From a checkpoint of a small image autoencoder: trained on rendered solids tumbling over patterned floors.
Rows from block 5 of the encoder, named by matrix and row number. Rows with one number belong to one neuron. Each number is 128 + 32 x the weight over its row's rms, rounded and kept within 0 to 255. All counts start at 0. Numbers have three digits each. After the name is the row's rms in percent of the matrix's.
# fc1: MLP up (encoder.blocks.5.mlp.fc1.weight, 640x160), inputs 0-159
# fc2: MLP down (encoder.blocks.5.mlp.fc2.weight, 160x640, transposed), outputs 0-159
fc1.204 046:073144148126110169148129131172121128102160161164164209131115087121075116134107105146144155067134102111092151094105122144144093165098176123146132092110122084058165158137097087076106108139156121182142124131100100081100146141095182089103068107141113182107151136080118141188131095149120186129164060165149121121146083132145139173156134130129095206130151119129185129122119087124129142204110093135125174142075152093151053170087127090110128153128094105061076091126140149093130170108124078
fc2.204 056:153110152112162111149100124078099100058084115134088051155148114129131166089154157115133075167131139165175105171149133111096145101138074113077093122132143161199101104143125119155166175105116143094135096112141143178135122131133097149091140086131106090168134127135151122145138135092123104067121183098056151132140174112125139106095173155127169099118111204122055088137140155136137155056163079086182106136161107203106167081185117152110128154132126096191107174188088126148126092167122146
fc1.205 110:067118150090166155065145183129124068155155140120148075077119159144086168152086084125180133083130127118095105063172180068155146137133134077171155113129124165144159126124108101175162095062140103098140105136125149203126181145138101142174179153093142133157091128167175117065104132118119111113145047123082089199158183122065165107108185137138116119144147141105139122111126150112110104099178090086167142134133156108139123159147178065111157154150078131153104114150129123124118095127162149
fc2.205 113:127124086084109105170075082151183060096085134127174153110150042130164159142080141140102159125088150151159148187123103161105087077131101166024157114103173160109162151211127122108136113096117205187195122083168127104116108160145102152107135110137145154134141176170118173157079108164179115069134086131122111110160132103147124136132153120110130151115111119149111106090150145122162133153117115137142067113146113137141091093081098165135142105086183124102186082133151122180153126134132103
fc1.206 103:158105102161177157110124147144114112143164146155085130117120108080097166117138131140139143116140130149166080101138167142127146112121076117138126061132107165179171135132074088118112073043091138077170099156145103140100130129124091178138138127172144139085128128149145158101149123105149095137211081087068138154128144077078119148160209145128119155168073096105073129169100163121179079146180148094152067134120117161130182060171147115097115161165134137154119152169179085173097093096102166
fc2.206 102:098121090070160137151053155160122111117088139128206095100140129126169180138080084129101105141045097147115169167146094120191167084135086162101116163158131160123104125159150149152107122213149191114130114116133138150176123167096112106112114138092178119125108151134122161101108116189151080066097125197113108105147113141125122091066109083176081120114110125176122133092193212115109122176090116151117123123143160133199139198105133141106116123120103114113150187103108124098140104112126114
fc1.207 072:086173110142130158189172088076151143139096122082116111090174138073098170148096148142153132143094148165097122139088204130144150059153182147151122164198142093144139126102098176075131151107114117160182158149080119175113115137146160165044121116134065122139172102115143110142102202082136100100114123070130098108138127140131146093094129093109126123073086129203081075118155120143102102118183109111157207159124129147080096138113105138144145177115099133143104109133141141116121145203089121
fc2.207 059:131062156119146121062190149161169175214098127041145155115120105132115141095157109088227069150100125107071103113140127080132150107121146159157191140182134118137081129127157089145130130135123157114045142164144141108180152142187095100109106088095124118116119144080099148088136108126139139132156184143101134152108165162128179128233102113115136146129143106122095135121119165129108141115109114124121141176182099076122112115187092151149155131167130141119125105123131116111074168102099066
fc1.208 084:133118133136155128099127123126121129177110111102113138153114112138095093085151108101165142105120160165121126139117127121111155072163144159095163085086157200119125211093120130125128071091102102099176147099117125168116205100138058144119167099111108080194138136188095121149148117161125095102170084152107118131088137080169140140094156171083064106153207112160099163171110119159161163142114118089132093100179162092170099167052166157142093146155051156105164142117130140082147111116119190
fc2.208 082:121150157123120121147123138130142142130114131130080132117120206082091201064136162109088089126123145118075119143099098134136076126082099123114108118118113117112095094083109116142106115171169107145158118189159123101117053169103106110147148150148186196141141127171142121132124087146143161181186139183097149179194103190133128102166151110149166102111142184086129088139091075145130112092169138082117199126130100078067107115164090128102142115118123066128145139200145123124145168183088062
fc1.209 105:121157104123117123104090143141149076151119135100130053095137143135099137148141190112123124157166182166160102079140146135132187112101188135111152130106169175129161087097133078132119091058098139045136125112138125168146162162131078084134181109145170107120182162201178101097115107146137047125126138124143097138080206154146101134124137122097122076133155131178136115115130182137144150068144120157116141125148085061139155107206130108114092146184123180160131090164131146100121062125094158
fc2.209 084:198107162134163155135138089101154125147169133147109207173141117116111060136096138112160111085108089140074133171135126111144102118131075112149096138147089133138101176138124161095118156146155070146066142187075154096127085119163172131147116096153089158085085119102079090112142175105114150194136106135171197076112058125135150168123138157130173113134157168064110146190090099131129143116108144142112153081065171215125086130151146162103127117136126103060113131113123128115177178150131142
fc1.210 112:139071129111143109173142138101136200147115160093107075156100090114112083138143107094076176137119113106114170090116152198160140206100152103117159102119151133125086131167094123172139117141106145067129160158173120140087131117131150080157162121177151070072143131146176102083152150172109107090119078129143108094075123159137128111129133119112123131067122153151137048160141150128139177135147059147172158062107088065172165109165122140147054171143104171141114111150190112125188132120115160
fc2.210 090:122174124138143103114100154132144128182138151171122160119117162102135136202138147146150108104116199134106094111130116102109125073128087153113087151127160126110151113103097157101150093156113094202133075142094119187191086187111090151144111158128104170147104108155117091136057094088180076169141187088118159136163149091090110139132094127076097100118163126093145177072110126147109097101172136068118131198130153172136091116138168158106206105080192133102133168149064142089125082118129112
fc1.211 111:202112118145103121166073128123165148146133130144086099131056107104087167183148189164148140173151180176103139071083085108107165120162084108134100137119100137146140139112105116121089104143137165113129106151092174083163201101136082146117126155119119167151133118102194085136079130155178173117129142115139110112053158128078151153089093087098138147166152142088085174129117102150129121102176079154109129090105111068123113103184123125130137086228207131157120151150169140153128121100111110
fc2.211 119:121166187095130116133134137141082070104109133112144111127162122141089123079099127127124146156109146097135115188097092165162177160064181142111136121184134159126167105130135116113093079138116148116153110124186081170119125164089127136179111125127179069168125128120106187161187143060056062123142057094079169113169123111136142094100116127182138087171111110186139086107105130118123130124124154116065179163064128184146173145111099116125141173057133115088145155130113118176196116138133138
fc1.212 118:144084068087169140156103191059178175105072104111127107123101129131156057124107112125151143148093137140054095091113130124077146120092176165105139110129151146123134121087138149130177125123143139065153142112130105133106167152151089132142136159172148061075120116191145087132191192152106130122164111131112182066171141120183138123091093133124163120050170113134132108122081130088177148119114138108159092053162139115156125143129114124156167088091149105158141169133152205122189121123165139
fc2.212 080:124118132085089171095097072164152134114174135149203148127188131153130171103165141142185162097152084134187126148125144098158134117090055124161146131118085115158150155146147098154109162145106092143156170142133179170123130112109134095116112123110101139114170149153114138078086113121205112155094129095130132146159097131101035108182122169150159165203065075120119185162134182122137117158136145106099127166064138112098118096123108151111100085122112083076133124117103119115020150123121168
fc1.213 089:106110116171124100138143104111158078143146155137161135136102110108124145118145134151093114044135095082113077129192103156081074151177073113113152212107148137123110106098107148139151142099121141144089093100105115169123091127149096107118161163100045153134122122121145152060054170060138132174113136119159163117095128122143142130192147188106164108124109104101099166116149112113080158103151152122167112161129111167113130180114121184072160149197169069186118145179184166174081129127118103
fc2.213 089:142167110085110128105114143144100119142151076126110117126170102197102136142094150137159154181075173104147142142114133128169214091116193141139124064165096134161123128155174126129099127103172145139173136157118149137194152108067161089089099094092176121186112123141137138206098029204135135045106088180109077098136118117065157142151120116150114093126122124159127153074144129125151116133129061147110113118149097102150113099097170090158115118099097172117110098120127119104125119127191160
fc1.214 058:135193145134143112125100122178116138174145122137137052158134101127082150143122125105126146111139123171174122139133083158161125152125152048133158164110151088083152066126115087130131166090137136107103080103106125136153076142142182108122098110155108168153159157143147152155103087077129111119137096146102115140097217140091109162150174120129104156146142075192110095132141163161140182081110109145093161162076073103114139123168102085100079175209125187121091063076176154095108110138077178
fc2.214 051:151107127114088123128188138086113145096109158072163097089061156154138081062184148154144144176149111053086128116085203095085157091129097174150121140145121133111156119101120101147054069139102092112120172132177119157135174119136124151104124052083141051133101083099114125090136140157131137189106160116114100130120053109122122098095086126119136097112148132070151151132109105112140072192131111078136083150144093111118155171104130162135144069089130127168134193137065118118134123141133134
fc1.215 135:174121183111101132197131108161144147104205111088151105104172123069144141149120121150086141097193123103132094123105113136106147158159163113098150133061152111171088140110158067098104137048126119132087102105123124108113119144110123114105155190152076173098134158145124163099133149147140134117145183144138066090106130111155103148118168103154143067104157119134094138133078170178160086123148182100151119188071106209090100132068167123173157084084147071107145105144122134173119154066094134
fc2.215 135:144178128073069125132099124134090129135157068106130079121041129093124133168177109084130133130080120185117148127141080131131152111126093071106136144110160134162132138160107094176142149058156127122103095149095114105136142166153175129145134151124115158154080143205148190165096104161105163062145148093145070096108166131106132180153205083126135107118155132156067131092088171137125115113117121109126153131124089148105159155092153132113094177125133161141207109181144218092179122119112092
fc1.216 100:144125124143103143123139169082115147089081073159192156150109169111133180139136121105156123092143124100128149197170127139088109159127123159165071110187146108135183133095114123105177101114089137098135081104073166126182139176151142203061135073112141118157145113099098142102084149154066167063145134123137192170146120163120155143104109115093075129162167080096137111140113075139088169109104139120152107120054103142115144218141082171137129131149084126093118177148143159117070125097135151
fc2.216 098:086082206091077064159078179110114090099157152105106121148181119130106112127119179153242150086091110141115118153159119153159100139076088159179154137092137124132096107126130146138139117166095096078137180117151177146159094062131089129148114144126186154142175125132110131094173110111142112178096106144107142086112166127100161079103114134129130089167030131127180152117135089111124130124125149148104117091131150121139150167140115113137185101131093109118105161238153109147091118114140156
fc1.217 101:071152168137111129132100091138095108148109169165074197153117054105112082142107132138147099160159120144138142177192079110119147079206164147147117123173098099103186150132103108143123137135197138195101167093132158105166057190114139102108061153191080115139105145132103166148105126100137165125144107112150086142220107080100115156178100124101152173157118100113108142065092107115084075160105134106140143124149151134107099078122102165106123146139151145144162125118146132113109191157126149
fc2.217 087:189100122115143161149099162104136178094133090142153085112153098165130159111141126122133134102082122120105143124130185130094127151107134110112134069108158189121119093161132150086122124115089163038136098142134124110128188070157126134103151074091127125146133099107123120135173127175138107079131180155099179099041135151101153105074136162156079110078124182163114111161151102125195207100164080121137137153098118220159174142143122067119157166113121060132075162176135107097109103119152130
fc1.218 131:081143161146187183074122166151179158187171062133191101117139167143160097123091186150136082153092092133104147154101109136163158148145099072087072087132098119135136117156155112079128185111125143189153154134164129129133090126135115155064125069102115066130135110074120125049092135109113164110080126149117156168144176092096093122124088144127129138166147156132096185144145133143139149098162180057169147153154163135089140148048118169098173137125133101096112167083127144130105128115126095
fc2.218 112:171093178139118100159103155161155084099119113158178128133174131142107159119105109105087145096127104163176121071151181141162066150157167156186146101112086095132141096079118129108140120103107040115171168148086155100104156071153169109129081164135071177049117114129173166194096130118113077111133110160160089150132123112110107089194132137157126105085154076158128151101127096170147069075114113146133151126143127127163144079130158111166155095136127086137205102174181133096144142154100135
fc1.219 112:074098125157109135066122132140128128106146180115138151171102122119146152131108115160122103121131138099124077202144069109130196121058148187138171117131136144140077182129165118122073108071096175186121116093143111100135146134165132101162105175127183119168141148067105108153152130168116139217179108103115144093130161115116138091085080107097086154182127139068137120099073138137126153135124107180145071120197107173142100169171107142098119116054067143113072137124136122139133172123158159
fc2.219 094:249114135112132156060138072134167075139119114108163119106101162149102164208119142122123126145119089110174157107144152165087086074203134139113101114159060085101146144123133108078149129173122132170173138102139119134133152157140147091128106157168090168107150158116118161145139119162109094096123128119117116184110092156211120166122155181094133175059122096119108130140135057104111080104121146138106144145122116158133150184082135154062166158133076077126174106112137136089140117150090092
fc1.220 097:157090171093068148140135092177121103128108129100082168106105156124113138146079129120126093084098112168184101201126181111205115123147122142151164137156096097176056169130125103123133103158108192159157142128139173180079159129126155118093111144139073138124124112110096091171110157137069162113148139177161117105155092110122163128129124143096071125120160141099061173113125075088114122176126079094094104093108181167178092089129152146105070179076106124135134147143075107110180162162106176
fc2.220 116:075133103154153169161039166109108088144169139190173112123182148094119201115162143136168158161132143133104121131142087134096107140076105095082114105129165203098113104121130125121131143098125112095138112113100147141121044158101081145115127125149146129130149163170187103045114101142189139102094101142077174121148148141134104106146146115155201155131064126162179164086161113170131136088155149147169146148086090137113126099167133084152120101156157111103063118157171162122070089131152073
fc1.221 110:080102127078133174158151123135158148082114115197094110174165170108138127086137094094057168132080127162150152104127127137122132108140174125112177119134150084108127184105146153114172104105152193131194096125037079118146129144133147141136137074181128120124126103129109125134076088109038163097123136127165157098095039151151114158176153119116139158140105138048125143112127134116144114133165116136184060165104116126080089090151155091142106122167160149200145141128179105095174143148120116
fc2.221 109:130091112175195145162140104151156087158125092122136124126152099120209149153117110139135103167159172107177122112109097137120174114185121113029145083138189152153146150100169125095092089148157160112165097062120125111114161132081109125153108102100142071143077098079158101122119099196105123096080096114127147068117133112198130129140198177202157147160108123158107142124152177142139176134166127160176053116107153155116097093134097098141099108163113151086127091111117131084127101114156089
fc1.222 106:159111062157061114167107120090088133114175170081098188180162112145110097127122088111107164130107153123105178152170155090073143109150124123140173131116118114133147105086085104113134146168163099085176141154097116083117141106185148129135129134178114147153107098196141079113169147093152104147128134159125140106137101087145084126168155093113216084128094106129126116075084144104198092131118108139143158147118129117147081135113164140147053150115209158191185083071108108192136121112121157
fc2.222 096:140108140197109099115105137119108125136155130092174078124179135153100124166072138140182156147055145144165100104116149165143100055185161096172095095198087110100103128110120110154167084140171107180112123133093154169115171163069147092186093158112114137113137043112124126161118148149179147088126088126109114129128077088101107109101119149151153122143106107140140183161135116134086081153131100190068140111079175205108121134123077131135116110152091053129153110118115126076125180132158136
fc1.223 077:130162085142216105158104101078145157196180115129135106122127133107125076212145112121118134157095086096092081075140153120130106088118136078110108127137102176109180101141151156137095139066170101069105165129137144144148085144157152124146137137124148110160167165121134102142127128126173080099154130102089099119146116124117183110071123113108213107149158057181067108149077158113126194125136158183158201085123154156138185113161160109133116115119154107107094132085147168148079094132119162
fc2.223 065:170127123145123132082205093143120120104105159077125131118119142144118097074152119129111126049155156139112206145091146138138117172130117186187113123121118067119138150116108138088170138184110129169136162129109098114165184141108192078141112135131154150081125089090113119113133077083133172246142142122168107118129081165134084153139089120124044145088152136042196195158109083149120095136137174089080114108140139137108142113115125157111155131122121145161145137148110075089125158122147102